config.yaml
arch: "convnext"
model: "image classifier"
dataset: "histories of elementary cellular automata, time running down"
train_examples: 73750
image_size: 64
crop_scale_min: 1
horizontal_flip: false
translate: 0.06
targets: ["rule"]
num_classes: 256
isotropic: false
norm: "rmsnorm"
activation: "gelu_tanh"
mlp_ratio: 3
dropout: 0.1
inner_norm: false
moe: "soft"
drop_path: 0.05
num_experts: 32
moe_every: 2
expert_mlp_ratio: 1
slots_per_expert: 2
shared_expert: false
patch_size: [4, 4]
conv_stem: true
depths: [2, 5, 2]
widths: [64, 128, 256]
kernel_size: 7
mixing: "mixup"
loss: "cross_entropy"
residual_init: "zero_last"
optimizer: "nadamw"
lr: 0.0016
beta1: 0.8
beta2: 0.999
eps: 1e-08
grad_clip: 1.0
l1_shrink: 0.03
steps: 15300
batch_size: 256
epochs: 53.1
lr_schedule: "linear"
final_lr_fraction: 0
warmup_steps: 1530
weight_decay: 0.3
Rows from block 6, named by matrix and row number. Rows with one number belong to one neuron. Each number is 128 + 24 x the weight over its row's rms, rounded and kept within 0 to 255. All counts start at 0. Numbers have three digits each. After the name is the row's rms in percent of the matrix's.
# fc1: MLP up (model.blocks.6.mlp.fc1.weight, 384x128), inputs 64-127
# fc2: MLP down (model.blocks.6.mlp.fc2.weight, 128x384, transposed), outputs 64-127
fc1.25 144:102128130083127128101146128128124128129121129128128136122140128102156164123111125128129125128127130128054151091119133104128152128036131127127129124128124127128087128012127128128116129121127128
fc2.25 154:128124127126102128128092129128128127101142068121130129129039129161130127130077225127126124114128157255121129128127129129126157151165128128127128143123144127128123095124128136127120128124131112
fc1.27 138:124110127128129133123128127128128139128126149116154144127034100210160133096081073130131129123128123130127128128124154128127079128133128129128128129128122127125122127134129128128128216052128128
fc2.27 213:128124129128127129129128128125128128126128128110128129125128128128123129128129128129128128125129129211128128131048129127128128128128128128129232128128127123134180124125127128089128135128128129
fc1.29 106:111128128078132129104129128114121137128128126130128153126127128128129131118127128155137127132186128129043137120122138074128135131128129128127130126126116128129115127000127135127123128097128128
fc2.29 073:130126128126123133125127130128128127123131124027130130128040128165126111134108163126128119123130131192129130128124130130127127130129128129128131133122192128128128118121128128128126128132133124
fc1.32 138:129148127131121128139154130097124139118254133164128130155129124129013128128128130123128129128123128127128127127072129127126128117127127128129128081127129133126129124129130103066138128128120128
fc2.32 094:130128128127131128128138129128182128129149137127129128144094128127124128127128132133131128125127135108129128136129128127126133169128118157129147127127125128126115129123129128000128127118135123
fc1.35 095:127126128109136133127128130128142146159119132087130131132168128122130127119141062111128097129126167128128130132144125109122123213129125076126128138124129130131083130126128129144132127151132128
fc2.35 136:127129124106130117128129121128127111135128128128130127129090128130125114128104128139150134156128128127129129128126128128128125128128129130127129129131124123113126126129130131128128115127131124
fc1.37 088:128125128128130128124128128129142132130127127127134130125000128127129141120132103190129157127129120127108135131125127137128128131133133142128128128129132129130069139136133128122132128128122128
fc2.37 077:130128128126127128128132124121128129118128133127131133125154128129127126128131127148129129129019128127124130127124133124130124128128128177131099117129127128140119161130128136129128123136130129
fc1.38 049:129131109132131127105136128128127134127106128145125214123126108120128117132087127127130141135134129138150132140128122134101143128127111193128130129119105100128105131128129145165128060144129129
fc2.38 031:131136124122140129128140121135127122130138127166126120215147043128128126127128129078125135141121111132130129124093122130049119136112127207132123115128117128101130088129129087148083128125146125
fc1.40 112:128131126128129082124123128113136194128133141128097151135084128126026140105135127128128128129129128129150128126133128147173128141127179000128128141131140134141122104143128128123157127112137128
fc2.40 101:129103228130145125129136137128123168141127127127124130134126127127129087125115115128131125133146122132127125130162125129170127127127129068127135067127120129128125122144158124119128124128129114
fc1.41 131:129128129129128128130132128127120129128130121118127129129121140129101135130124127140129178129130129123129128128126129183128202128122161128128128138134128125125159255128163131118154127126129128
fc2.41 157:129083127128128128129128128125029128127126127052091128056131141142128129128129136215128125129149128127128130128128128129128152128197128128127128191128113128123116132128127131130128128129129128
fc1.42 123:130123128129084127125133127129125128122111123126137149128108109131128127128033138163129131135128123128113127130127191128130128130126115255128128128124075128133132185127129128129127133115131128
fc2.42 163:128122127122135128128095126127128128129128119128129129128129125127128129128128129129120126129123015130074137132129100128128128129166127128128091128108127245126128255128129127129128128128178123
fc1.43 138:127131129104135128128128128128122128129132131128151133125131093125127128126129129142143128127128128127118128128113124128127226158119129127128128127105121133128127085141127128126128131132034128
fc2.43 120:128128130127063130128126130127128126129129130128125129128128125126114131129128130125126128129125129128129125129033126133066127138121159127128128126128142125123129172129127127129140131128076128
fc1.45 134:111128128129124107127129128000125130128178127128128129134255128129104134128127133132128129129125128156128120128131127126128128100128132160128130101128141130128128128126184120128126126130122128
fc2.45 147:157127128122128118134124117129127123131255128128119129183025132127128108128089132097127125125127133129128171128128128126122126138128128142117129129129090126122070128127130128123126126117128127
fc1.47 086:111126130118136133105128128129134128136147101131126126128184129081129129121127128164128126125128132129128127128183093083128129101130125162128125129119130124105138165127130128119138127218128128
fc2.47 125:129128127127128129129128126128128126126124122128128128130128128117129127126128128127131128125196147128127131125129128128129127116123128129128255124130127126130130127129128130129159128132127128
fc1.48 125:030125079090125126099088128131126128128127131128129124116128126133148137128128125128128128130052116133162129129202097060125128107127127121128144129127128128128129115135126126166128182128129128
fc2.48 178:103132128132129128128126128127139127129128128129128128127030128120128125103128227128128211129156079128128128129146141127135128128117128127129128128127129128128128128129115124243127172127130129
fc1.52 123:127123111174128128125094128139128128132127135129128128130115126134129120129131127123129149147105085130174168127129127180126120126128128125128127128110135124125127128245130134128128137128127128
fc2.52 142:128130129128128121129100128130128159125127126076128131138135128129128114136121222127128128128128127140127125127095130129123128126128128204126156128109143129129123074126127129126127125128129118
fc1.53 062:083123128106103127073129128153126076128197128180147032128128129147127127128137128127130128129157158129128128127128145129125131058128145128128127075129128106128130126086128128124082128128128128
fc2.53 037:129178132130130129121120133139132128138124133099103128115130139119125133111136135131132127125140123114117126133127127099120144190128109163130180170122128138128106193138123129157139132113109139
fc1.55 110:131127127128142127129122129126128194128131113129127130225134128133103132129142129132126122128129132132125114137127172123119125129130128130128128128143129130205114129126175122128127122133128128
fc2.55 151:128131128116131118128126127131126121131128128127131127128106128128128120093123127128128128128064127127129154128128128128128101127132127128127128128128126126129128127129129131129128128128129127
fc1.56 029:131126128105129130129128128128128180129135159120090127142128132134128128211127126134096124126129194129009127129191133127128042135034128128128128107130129132100124125128128128128127183132129218
fc2.56 018:108185046125122130141127128162132128123129124131129131127130180123176076131129131127122095127119149065128129136126126127115148129128132129129125130128126132165146121121126123140125128124129121
fc1.58 141:128129129126213131129131128179132128118126071128128128130112140155171152123140202226127127136132114128128128118127124128129129129128113127128128131128079130131131110127037129128132128129131128
fc2.58 134:128128128128140128125156126128127128127151128128155125104130128136134126120128153123128158179132128125129155126128115128134122128128124129128128128128124118126128132136140128126128135128129132
fc1.60 054:114108119129155136087128128128128213129125128114131160133062124124038148085133131255127129115127128129089123114134124130127129128128135128127128123139131131128127145135129128124127129130151128
fc2.60 049:131129164129147131128126126132120128127128127132133120121132126129122120124129123129128127127136103126128128107131123129133126131124129129137119127129116125136132123128130129128125126129132140
fc1.62 020:128128128128128128128128252128128165128128128186128128128128128190128128128128128128128128128128128128128128128128128128128128115128128128128128128128128128045118128128128128128128140128128128
fc2.62 009:132130119126129128131128128136127132128133129130114136131255124133128132125129123133124056126130128128131130144135124129127113128123125132128128129126136138126127140127134128125125129127120121
fc1.64 173:135128164141131129127136128121131134129130123138128155128128128120128093111122125132126149120227128128051128081093159174129151128121127130128116120126126128128115149114129128127136113129128128
fc2.64 182:136131128128128128129128127128130128128129128127128108129128128128127110125124168129129228133203125127127108129137138127128144128107128164128129063132129126126128127129128128190128173116129158
fc1.65 072:109042129037135139077128128128152132182128129126111125144139128118128128117132127128126124124126134132096127129135111124128123103126131125128126128132139125117133127136127128122138128176188128
fc2.65 067:120129127129124129128119125128127129132123121138127128121116133128133128128118128124129129124158132125128128125135128128127125113127126128129201128145128118135128128127119128152122142151132128
fc1.66 140:124142128128132128127135130032092111035141104128061096120145051140094130127137143143130124128128130130131106134128132123121127113128195128129128131130129131119127152120121127128129128164129128
fc2.66 126:130128129127130124128128118126128130135016129128129131164107129130123123151078135128103128131133131116130125129129129125135116152130130216128128191046085125126128074132130124118128129123155129
fc1.68 167:128174128127083119128141130128110000074127128130113074033127128131127115129128217132127129140127120121157128125129126138131216128128128141128128129078143132129127135128128136129128128129122128
fc2.68 096:128128128128128128145131129128128127130124132130141130202129127138123135114129127129128126143098124127130129135127129114129061124134125126129128127138129130126131094147148129128135126125122140
fc1.69 149:124127129192128116129128128128130061129130133187018130128166129128112123127141132130129128131129117128136125126128157226138128128128131128128128128129130130106124129218131127046167119127128128
fc2.69 161:000130135130095128128123127128129128126127126127127127130128129129130129128128149128137138127114126172128128126128128127127124128126130127130120124129203130128128128136126057154128126129128128
fc1.71 139:133136130133127128134128128140123124094129098156125126129123135170135126174128198198125128128134113127128128129119128152129141127128128144128128129136108128130128100128123125058130148128125128
fc2.71 145:124128125124129124128206127116128128126134129150140128091128128135128128129129157128128160140129129127129132128129127122130125128128119128129128118128127128117128130139138127127128127126130136
fc1.72 103:128107129134128124128129128121129128127136160128230132144126097128106133089120000070128129129130126133120126128113151127132129105170091124128128100127128121125151130153137126109127122112130128
fc2.72 094:088122100125127130128136131121109128129124124128128128121128129124128128126129132127127132208133129126125128128128127128115124128126124130128155165130126121129128123128126098136126129129128129
fc1.73 168:170163129174119125129138127131112129051092147140134108129116134183129128156123128132126129127135128082127213128110119192128130134130113128128128127127126131131128119128120128095132125112090128
fc2.73 147:133125128128126129104127143128124127129126128138130134124129128133127129132131125128137127128131128128125204126128123128126076128148128128130255128133125111126127112119128128128128128127175124
fc1.74 128:131110128155127158128130128127140153159128128148128140128118126090128079082128132128128128125233129128057127110118172169132130128130125126128127128122126134125130128127174128127176064126132128
fc2.74 080:128139128129128124132112127129131131127129128128129128131140127126131126099123210128128129130128124126128110129128129128128143128123127129129128105130130128127129127128127129229130241128129128
fc1.76 171:130127129205128144128131126123064078128128122128135128093131120125175135133132137150126130124133128194128128128118158125125113125105129129128128099127123127128128128126128128126000129129106128
fc2.76 151:186128128129127128134129127127060130126128129211124203128128128128128128128128129058128127128132160039126128128128128128128129130128128127128128127130071127127127128129125128127028128125129127
fc1.77 125:127128121128128127125126128122128130130130165129132135126131107127194128129125136125128113124128128127144127135131127128126027125129068128128129099128134128126123000140129128127129131130130128
fc2.77 147:129125128128108135129129133127128115128128128091084128127132141126124131128133135135126118128130135128127131127127128127129141131138132129128129128120128118088126140128124128128132130120118180
fc1.78 150:125128124128126129082128129129089130091131244129129138128128127255146150128105127126129127127134124127127125128127128127095101122128074088128129127118127125125128095073128123124128133123128128
fc2.78 197:129124163129124129130190133127094127126118128126077128128134128129119129129130128147129128128128130128127127128128126128126140127129129129128255148131114112127144128125127128126135129127128129
fc1.79 205:128138131055127140179131128103131105121114127041128103126128128128128127162125129128097092124127191128130040147125151071126128122129126130128128129130112128126139129073125123128128129138127128
fc2.79 202:128128136168128122112128114120130130148128159128128128128071129128129109178115128128128126131132043127128073129125127126127128121128127215129202128128135130125129131139127009128128126128128125
fc1.80 081:127128129118130140122129129122180207164091159126128134137128129128127128091130076128127126128128133128118125123128126128106116141147131042128129132128128135130127133137128128128135127126130128
fc2.80 097:126116126128129114129129108125124124141127128127125127127096129124119110127046130134142131172141129128128128128127127128126125129127129130128132135132120113106127124129136131129127122121129125
fc1.81 144:125157125131128121126129128136132105027112126139133131128134128121157123133143207132131126139129127128128129129137063127120126068141094129128129130082130131101144125127079132128124127140115127
fc2.81 130:130127132129161128130125123128133119144127129111127075128127125108124130019126127128119128128126105128128152129129128126128127124121128128128048131127134136138127121145143128131138129128112082
fc1.82 011:128128128127128128053128128122128135128128128128128130128128128128128129128128128128128127128128128128128128128128128128128128128128128127128128128018128128128128128128128128128128129128128128
fc2.82 008:126124104124134128129125125128129125120125120130117135129128127118133129124129140132125131128123128130129140128129123127177128128125128141130127128123127128133128131129122133128129135127127130
fc1.83 123:123120126136130130122128128135129133131127128127150145130124236117168126083090127127129128146122132129129128128133123128081128128128005127128128138098036126128127126128127128131130130127128128
fc2.83 178:128128130124127128128062128128124128128077128128128126127128128128088128127129129128055135128132128120127128127127132129127129128128143184128128128127012128119127128130128128128128127132136179
fc1.84 160:129120125128120124128121130128130128130152131129128120136036127129128129130128127128129133127131132130134126133128128114128132095125129129128127038128132128126129127126132126041128126130128128
fc2.84 134:129128020130127128128129132152187127128247129140129128124121128125127128120126129131129126127129128092129129134157131127123134128128056128129170130128126132124129133126128178134128129122137132
fc1.86 162:150099130114129135133131127128127128128165128127193128132124120127128125134127028129150145120129134076121128141066157126124180115128127132129128102129021128051149126114147128127128132130123128
fc2.86 187:128255128128128128127136126128133128128129128129204126163131128127141127128140128127125239128128122129127131128127129129125119128128128129128131126128175128166128128128126128127128131128111129
fc1.87 063:128082121110136141068132131121141229154077154129121136161127105130129136120129131229127128112130130133054122123135126126123117129119128129125128126135127149128127140131161127120126110131134128
fc2.87 092:125128124125135128131122123127129130128133134129131129124129124124129112130124126130125121128141128127128134132128129128130125126128121131128126128129123122133129129129129129133129126132132114
fc1.88 034:127130127115128130128022137122095128148132128161192129127127152129127119145136113123130127142129026128140127183117143128128121133120128127128167155157165128128128128124086128131131144130121186
fc2.88 027:128134127127126085117184133130126150128129111140123128125112129124119153126146127128127142128051127130126132127130128134123125130127138129128128122096128129130126131132128130158126126031123128
fc1.89 139:126127128111251128127127128131138131128149092128131125128155128124126120127128129213129127128121128125137134126152109128090124128129120127128128141128129131128185142105112134171130127201132128
fc2.89 146:128126128128133140128129129126128128127127125128131128123142129129137171126156130128155128127128128128127127121123128128130128098121128130128151128128128188146187137136127130136128122134128128
fc1.91 150:138150128108138091128138128065128127099137126130126128128216013228127121128128118130128128126127128136145129129116127128100137101128181112128128127213132129123129136130125125128120126225127128
fc2.91 161:128124128128128134129128126129128129128127128128128128140128129168116128141128125128057128130128128122149128128129131129127128149143129125130126128000092128128136119061127127123081131127128146
fc1.92 091:129099121102124129117139128124128131145127129167123127129169128165141130128121124172127071132128129142125129129143128071121139129126090128128128124076129130127035127134128128155128141189128128
fc2.92 153:121128127127128128128114126128128127129128129128000129128121128127129121128128130127128161131143183119128129128147129159129128130128128128128128135128128127128033128128129128171128127128128119
fc1.93 053:126181129125080129128133122132173112123150130128131104128140115129133143131118128128153106133189061128128113127126127130132075127127110115134132160039119144129152127133123111169129135126134127
fc2.93 041:125098121130151128116056170131162131111092128121117152111128094085099078120131119134106095133122153127109127130142118127135174131087118104159126142064128126127160125110134138127128152123141181
fc1.94 052:157097129126106117128128103125128111123128125108150107128128098114117130127125130128144135113132144126122128126092184128123165160148127102101133056140136128129169155176128127075139128168122152
fc2.94 038:190129121133134122136157093130143177084129126126125120155129135124130127063127127144129125126130091102128131122125133121110130124097128128156137145201121159133132132135123129062129110112109156
fc1.95 021:104130128141128128127129119127129129127129129128137062128121127084128102103129128128030127127127116128116128127169129128128128128128128128153128050129128128146133128128128128128129128128082128
fc2.95 010:128126129123124126124129128130136128127128126128134129133126126119129125109126131211128134128127135127127122128131138137125133125128128135128130116128142127126132124126142133130128137133129241
fc1.96 138:068088129106131168102055128166134076128128129115181126052120130129251129129127126128128128128131128129127130129187128165128124127120107109128128127129127127127127115161138129128126129117143128
fc2.96 132:119132125128127130128129127124131129128124137125126129209129129128197129203130128127128129128130170115128126128128128129134124154128124131128128128124124123128128129123127127010128128128148126
fc1.97 122:128091129121190128126129127169131140129127102127123136130074150161132128104139242245128141132127125128131128124132128125129127135133123118128128128130114126178125125120063128151129129130145128
fc2.97 099:129155128128133129126136130129074125129130127128142128109169127140172127128136147113130128172133130127124127119123122130125128129127127146129125125128128127125129154129128126127127125131129145
fc1.99 104:127128129128136128127125128109136127129132124129060128126170129120082128151166160128131128130128143099127132128117123128146148114126205128128127126128128127127127127127128128127134127224128128
fc2.99 090:132127128125120128132128123128128127128094128124129129129129128134128127125128128124085128130129143122129124128096132129127129125130128121128125131131095128130158104099124128081131132129178130
fc1.101 036:128128127132128112128129128127115129128128120141129132124127133111130127128047126050127127155063125126128126128128127129129255130128127128129128134111135127127128124128123128130128168129128128
fc2.101 031:126126129131123130121128128125119128128125128121118126129127130131132208126136127117129199128136130129122117121135142134150113115124129125128130116128141131128124127128127138140126135127129129
fc1.102 193:130132128129160136128124128135129129131150121127160123130129126156169127130135120057128114128128124128127128129133128128128131129133121128128128124131115128173129093151128128129126128139129128
fc2.102 168:131124125130128128128129128128128127127120129128124128128130129128127129125131135129128128129120129130136136121128113125129023131128125130128054148114129129128126128129103133127129127126121127
fc1.103 124:081128128129132132125130128128129129128130107128128130128129132126185132074128126129128128128128126132128128128128130196130128182118129130128128221125127128126118128127094139130129209128131128
fc2.103 126:128127128129127128128130128124255129128212171130133130128129136119128132129128127127128128128129129067128128128127183128128124129128128162128184125128128114128126128117128129070129130115129240
fc1.105 149:131130148129125134128132129027129137129128128127128125128163128132129128150141129127128048128128216133129128128177130068115131128128127093128128129156128128117243121107168128128128130165134129
fc2.105 158:128127121128127129127128121128128128128128128127128129082131129128128128128131225128128124128128042126128130128068127128140129127128128222128128129128128128129128151128128128167153124128120127
fc1.106 163:136121134127129123124128118199121079115126128125181130100134131110172127128129128131130129121144125116119125128124138128129134128143111127128128128129128124128169133125130129215128120130154128
fc2.106 156:127128125129127128128128131255133128128188133127061139132113130124129125128128067126128127128130127128128134129130128128129121127127095128121128188126130129128104131113128194131132128128128126
fc1.108 023:031128128128128128128128128106128128128128128128128127128128128128128128128127128128128128128128128128128128128128128128128128127255128128128128127128127151128128128128128128128128128128128128
fc2.108 007:142152129130147127129127128132125136120131128129131138124128126131162124125129123128128128125138135123122144126121129126130131197130128115127127129155119114237128130127137137126128122125129098
fc1.109 129:128059125119224128129125130123129153123145129130148172121131109129195127129128128129177100130125132128128127130106155107123163152123129103126128125064128127130073128108123141134128129128133128
fc2.109 119:127116127128016131127212129126115096127128127128080127115128129175104128200117130128136124126130128131128128128120129128116229129143141129128128225126128099116127128090127127127127128128128162
fc1.110 113:129118129191127131128128129128049128131128139130126128045123129143145132123129123147128135128128133124127137183126241130127126147128108118128128128113130128128130129136129129129117131128059128
fc2.110 081:133129128131131128133132131149129128119128129127132128116132080255129128128129123127127133128129127127126134131129202123128134129128118127128119138131128130128128105131130165129130126128157112
fc1.114 013:128128128128060128128128128128128128128128128128128128128128128128128128128128128128128128128128128128128128128128128128128184128128128128128128128128128128128128128128128128128128128128128128
fc2.114 011:128126114129125128132124128128117129128129129128125144128255128128131129128128126123128126127124140128126128129128130132128128122124123123128125128128128128128125128126128134130127124130129114
fc1.116 104:121087129052127128129125128126132129172168131128122119138130123127128118128140128126122129123119130145112127128128063123129126081128129118128127126130171128129138125127141127135130127208135128
fc2.116 127:126128128137128143129127129128131127128128128133127132123124129127125132128128129100128129135127131128141127128129128114128129127125126128129128127128131129128128128133127128136132130214127130
fc1.117 111:127084128123143129129123128128128126127127131128194129128109128128255129127126125063129128135125143129128202124131127150128128126121127128128128132107117128128127122127129130128128129106128128
fc2.117 075:123122127139126129127142127119128119129115129128114131126128133125122131255128129121129114127129179125128125130125129113130125126129130129130130128054130125128127131128127125112128131124128166
fc1.118 168:128171130127056117127128128044120127127127198133128123130128116127132123128121090041134130124122128128123123159128128130131130124128128129128128127128193126110136134128201128127127124128083128
fc2.118 236:129160122127131128129136128138127130128129125128128129066128129128128128109139138052131130161128132128128128067126124127130129128134128130128125125129127127128128132134128128126129129126115127
fc1.121 155:128096128128141144127142129138100110069128197139122113130148044168136129128128096129129129128144135103127128151117169128040128128128075130128131129123088121106138121057128128127126129133125128
fc2.121 158:130126137129128129129132129128127131127116124128126127128130131245128128128128129117117222127131109128124128128127188108127096128125128132128129129127137130160128121128125128127128129115093129
fc1.124 072:126126130127191129120150128128132165126121129118119126143032131184112127127128128128133122129129126127128152124120132128127121147119128085128128118139125102130127131121127128128135123128128128
fc2.124 037:133187127135148131133129143130126114121126117113134126131143126127175126109165136130139101137131241118122150125121105122125136130131142137166122136130122128130125135135129131125121121124156135
fc1.125 177:135095128128150158128129128165116026129126173126125128115126070181197129128119097135128136130153108114121138125127236130113130131120091130128128125129122121078128123075128129126127129128128128
fc2.125 154:129127154128126129130147128154131207125132119121132127150137128183129103172129128123117201124141122125099130128120148128127128128132128128129129128167127118156128119126124132104130128127135137
fc1.127 099:126121128128128129120131128163129130165110129189145130135111127128132127120141115127131185128129121131111181118132122186126130126124129128128128128128131128128099132193135135130128126127126128
fc2.127 113:126128129129132129127132128128130140134124174129121132128130127129128129147119161121129126129134128129128109128128128129128121127126128199128171126127129107128123128127130109129136125129126118
fc1.128 092:079129131127130129126126128126135128132144089128126132128199129053111131117132128124128128125128128188129128136131093118130143128129128128128128141115128130129131128129138128126132127255144128
fc2.128 075:136128127128128128133128127130126127126123120127128131130128128128128128127127122125128131126128156247120128125122130128127126121112131127127255127156125112128133113128130128127128135129134127
fc1.129 066:105143127127132105127116128128126130107127183126138157111085000130127131129129063131128128130120127125130130136130127128131122139133129129128128134131175134153128140126130128132129127116131128
fc2.129 047:134132126127134130128126130113134128128128125128124129100131125117079130135132059127120129132126135255129128132130128124117135122122128124132000127132133128136132132128129128128132130126127129
fc1.130 144:128128130129128128131128128162125113127128016128142134125030131088132129128128123104128128119142127125126135128129128131151128120127128128127128125129129124155118083151125136123102128098128128
fc2.130 147:129071177130127129128128128128134128122127129175000168161130129129122130172130125128128129128127217124170115133138128128128130128128128125128128130128127128131128127055126129128124126129105131
fc1.133 101:107027126009128139125139128128152132146125125129127128129135128128131130095123127139127128133122129178126120112130124056128073129125129128128128125110129129126023134137131132151128125150158128
fc2.133 122:092128128127128128128123122128121126132125128129126198128071129151130108147102128129131128131181181128128129128129129151131122134130126118128128135141127119110007129129128121129111119128143106
fc1.134 125:113105128129128135117119127184128055128128131121129128027113152132244130128127127129128127120135128128119124128151189171133123128124107111128128126129128125124133127146132128128125124126132129
fc2.134 132:126134127127128129128129123174130136128127129096128128178129128166198122145129128165128131128130127099128128129128128149139104134128110128129128128108123122129128130109128133059128127130131115
fc1.135 156:137127127233137172127125136133134075128127087138129137128124203089137141119130181123138129129131124133127127129125139155128126132134059128128127142061110124122119122128094127091128135094131128
fc2.135 110:145128129082134127128127129129154139126128128125127121127125133125100128128128130130073124128131130087145128128123126126128131128129130128128126127120126127125136128127124129129131161127128146
fc1.136 036:140105151127078128128128128129128126133129139133129166127129113049128130152171128126160126128128133029147128144127129122127085128128122159128128159128189122100132206124129098128192152121139128
fc2.136 031:124117127125092128129127129121129127116146120142117130121133142130116109128131131129126130122120134127123128125204128128173149100128131119128134142132129134125131133132108131079125186130130137
fc1.138 046:127092134138204116131129138131107141113129100140056129128148141197112171128126133127129198127125112133133128157151114122111165120129128152128130127131130124123128043129047102134121128111128118
fc2.138 033:138128135188110139110129127131110171107165103101133126117127119186129124126157160100086123085175100136101123120124120141127122137124146098121114167115132120124115110150120109174148134177125121
fc1.139 153:103099125170131148123129128152121036108133128128113128129129109132127128123106111128133133127168125112133132128141198151127132123123126130128131133135132127090139127112128130113129139113188128
fc2.139 130:131128122119110122128132119128131127127124127022071127123128185124128121127128128128127152134126138130126129128128196126127120128118125128117027133128160132128066129132125163129132128128075128
fc1.140 064:130130126129143140126124128128130136058111130126131128127126129116129121130139123126128130129130122126106159127128134130127128128128128128128128128128119130140128131114113127130137128128129127
fc2.140 046:127128128128127127128187126124126122106127114133131129128126130129110128122118128125135129127121133128118130127126130128130129127106140123128111084129138255136128124130117130128125127127129133
fc1.141 035:127124128118140150094126128124125255159100141113119128140128112132128139125134119255126131108129134129083123094144124123128128128128131128126129121146121147128122149128129128124118128127146128
fc2.141 053:127128125127125129129125125130128128124134129132131126126131128127128118129129126130129127125134127127128130119127131133128128127128126130128121129129123127131132129128126130135126125142129127
fc1.142 043:125107143102144063144128129122126116128188154134118084132185126132132112132127128113181128125132133178132127114128135134147122121147126090125168143132137068157122165100101116101144129143146107
fc2.142 035:098141094128125102110126108110126135138056124127149129123124131128121126073126121139146101132144233131124124121129128083098169114129130116123136146144165136140125124161118127116127146077115168
fc1.144 141:126174128117128128130129128128130127100112128127128121072145112125127129129136211128128098127127128128137110130128125115128127167128128127128128184128116133127128123105083128181128102137128128
fc2.144 125:122128128133128119129129121129128128147140129128139128127105129112144113125044128099141127148132126127127129127148128127133125125130081118128185204128128120128129128130187128144131193127135130
fc1.145 188:133170128076127118144127128116119000078127125119126145110093130128127127128130132128128128128129130125128131128126128075128127133116126133128128126128127128221128126096116128175128132133127128
fc2.145 152:125128129128128128129157132069129229129128128106127128167074129132127111130132127129127119132173131135128128131128128119133130126128128129132119127128137132119124129143129126125129127127132122
fc1.147 104:117127128092162120115128129128139126127136116128124126127182128125073127123204128128132093129123136130135128127143096118129138122128210033128128130188148127127123127128127131137131106240129128
fc2.147 068:129128110127126127131069119128127141128127128125176130131128129161130137122128128128000126131127102125116153127128146129132126126130128124130124129064123126130194127129128128130128127128243130
fc1.149 129:128131129126084119127120127120118128131127043131128136124043126030126129122132128086125129110129123129112141112127128134217127128119150127128128127134134128142092126161139136115127122111114128
fc2.149 122:128127158130127128134129124128128127127127152133126148130129128161128131130129126127125128129128128128164078138128165128174128130128126127129128128128128148128128129123110048127123120127000129
fc1.150 146:126125128142130126128131127128103134104127156124135130126007122188128139125057093177133129126124119091126137128124161144127123128132129134128128124132124128125123175128121128127128129033124128
fc2.150 196:140153129121128128130128128125125128128128128123128132116128128131122129128129128130109128129128105243129145129079128128132127128120129128129128128127125128130127124128129129127128138140128129
fc1.151 173:136126131161128130140201128128130119132127130128106131128128128126129120081122145121129127112170127127098127096065151173128133129130128116128108132131128129120129131127137131127155015126141128
fc2.151 125:129131128128130129129128129128140127128127127125128128125129126097131129021129215131128135134128128128129121128128130128128136079124128125130128123140148140129128132171128128255215232128128127
fc1.152 111:024124129060131139072128128147133127147129092128126129127170123083129128119126128126128126121126129137127126128164113069130128126090129150128126131116136127084136133127130130152132122197140128
fc2.152 148:126128127130132128120126122127127128131120128141129133128105130128127128128127127129128136130142136136128128127129128128145119127126127128128255085138127105131129120128130128128133127127129128
fc1.153 144:127128127097221127128146128114128132127207161121188136128134094128139128057130063130128096128129128128110200128127128120126167132123122128128128121132128127156101128127103130131146130137130128
fc2.153 163:127128146135040133128123123125129128128128128128128129128128129203128130129134127164148178127128131127128056128123129127123191128134155128132127133130135129128128134048127128128128129128128128
fc1.154 129:110129128130128225127126128127125000129126127127128064049127128139148128129134128129128131128132131127120129128177145129130127129128128128128126128131130127126151126129146128123127124128125128
fc2.154 068:128213128129128101125128073125130139092125132123140132128116128127255107132125126125131128132129146128126128130128127124138163136131124126128129081128120128128129111127119126128129119127131122
fc1.155 064:128127121106108145112121128127128153207095177136109129130128067177130134128128114212128134110136128132102132128132137128126086131129129133127128128160131148129123126141168128127127126131126128
fc2.155 085:128129119117129127132122113128133160126128140127128128117129125121129101133124128135121126128129126124128129126125130129127128128130126129128126127130119124137130132127128140128151127137132031
fc1.158 127:130126128126126130128130129129167112113127144108102126109127125139134131129128131131132126126127126123129130125119125129129129130114128126128128131127111128129148128126126128127254127127131128
fc2.158 083:135117124129127127138131126127128128128121234133129218125120128126129127127128119099130044128146151129120134127143127130128132121115128124128123131126015124126131129128126128131162125130136128
fc1.159 096:128121111140128128105087128142129128141126138127129128128094125136132126128147127126131145130127092130126150128128127151123129127205128128128128128061133124128129127207132129138137129128128128
fc2.159 097:128132126127129127129067126130128129119127126128126131141129127129129127128125255128109122129127128126126130128123129131118129136128128219128126127115135129129128042129128130128124126128130115
fc1.160 122:113127128128141138118191128110128142128139098121101128129131128127128136118117128128128129128128133128134125104128131111127127127099130102128129126128125127128125127023130130128071129128128128
fc2.160 105:131126127128125112135030128128127126125130128128128129128055129127128127077073255125127128041128131131123129131131131131127128150127127157127129128125224127128128098126128130129129129128132135
fc1.162 083:130127129218123232110126128109139131134121128145126133125112127112128127119129172189131128135129130128139127183079139206128127166132075130128128131116118130128125148127114127116131129128128128
fc2.162 045:142135128128127126130137128131129128125140126255147128131128124130126128116125123132128121128129125128128129128129130108134129134121127128128125109128128129124132128127140128129115150126151136
fc1.164 145:130128129126133131128131128139128130125107129124128131128017132116188133128126127123128130125134110126127162128116130128135128133129115112128128127129131134126129124127056137128121125121128128
fc2.164 158:129129128127126127129129127127138127122255127132128128142128140112124082127095128070128135127119144111136131128128128128128109128128134128124128112125127118128091126128126128128132130128130128
fc1.167 139:122129133127127131133141128129060139140103130142165126144129130138113129126157127127128127130130128196128128127151131129129122102144128085128128134127126120119049129128128129062034127127125128
fc2.167 133:152129143133133134132128129127127129129122167122137189128152128132133136142130127111128066128184194132126125128129120127126130127129130125127132128129000128128126128128128123127165119084130128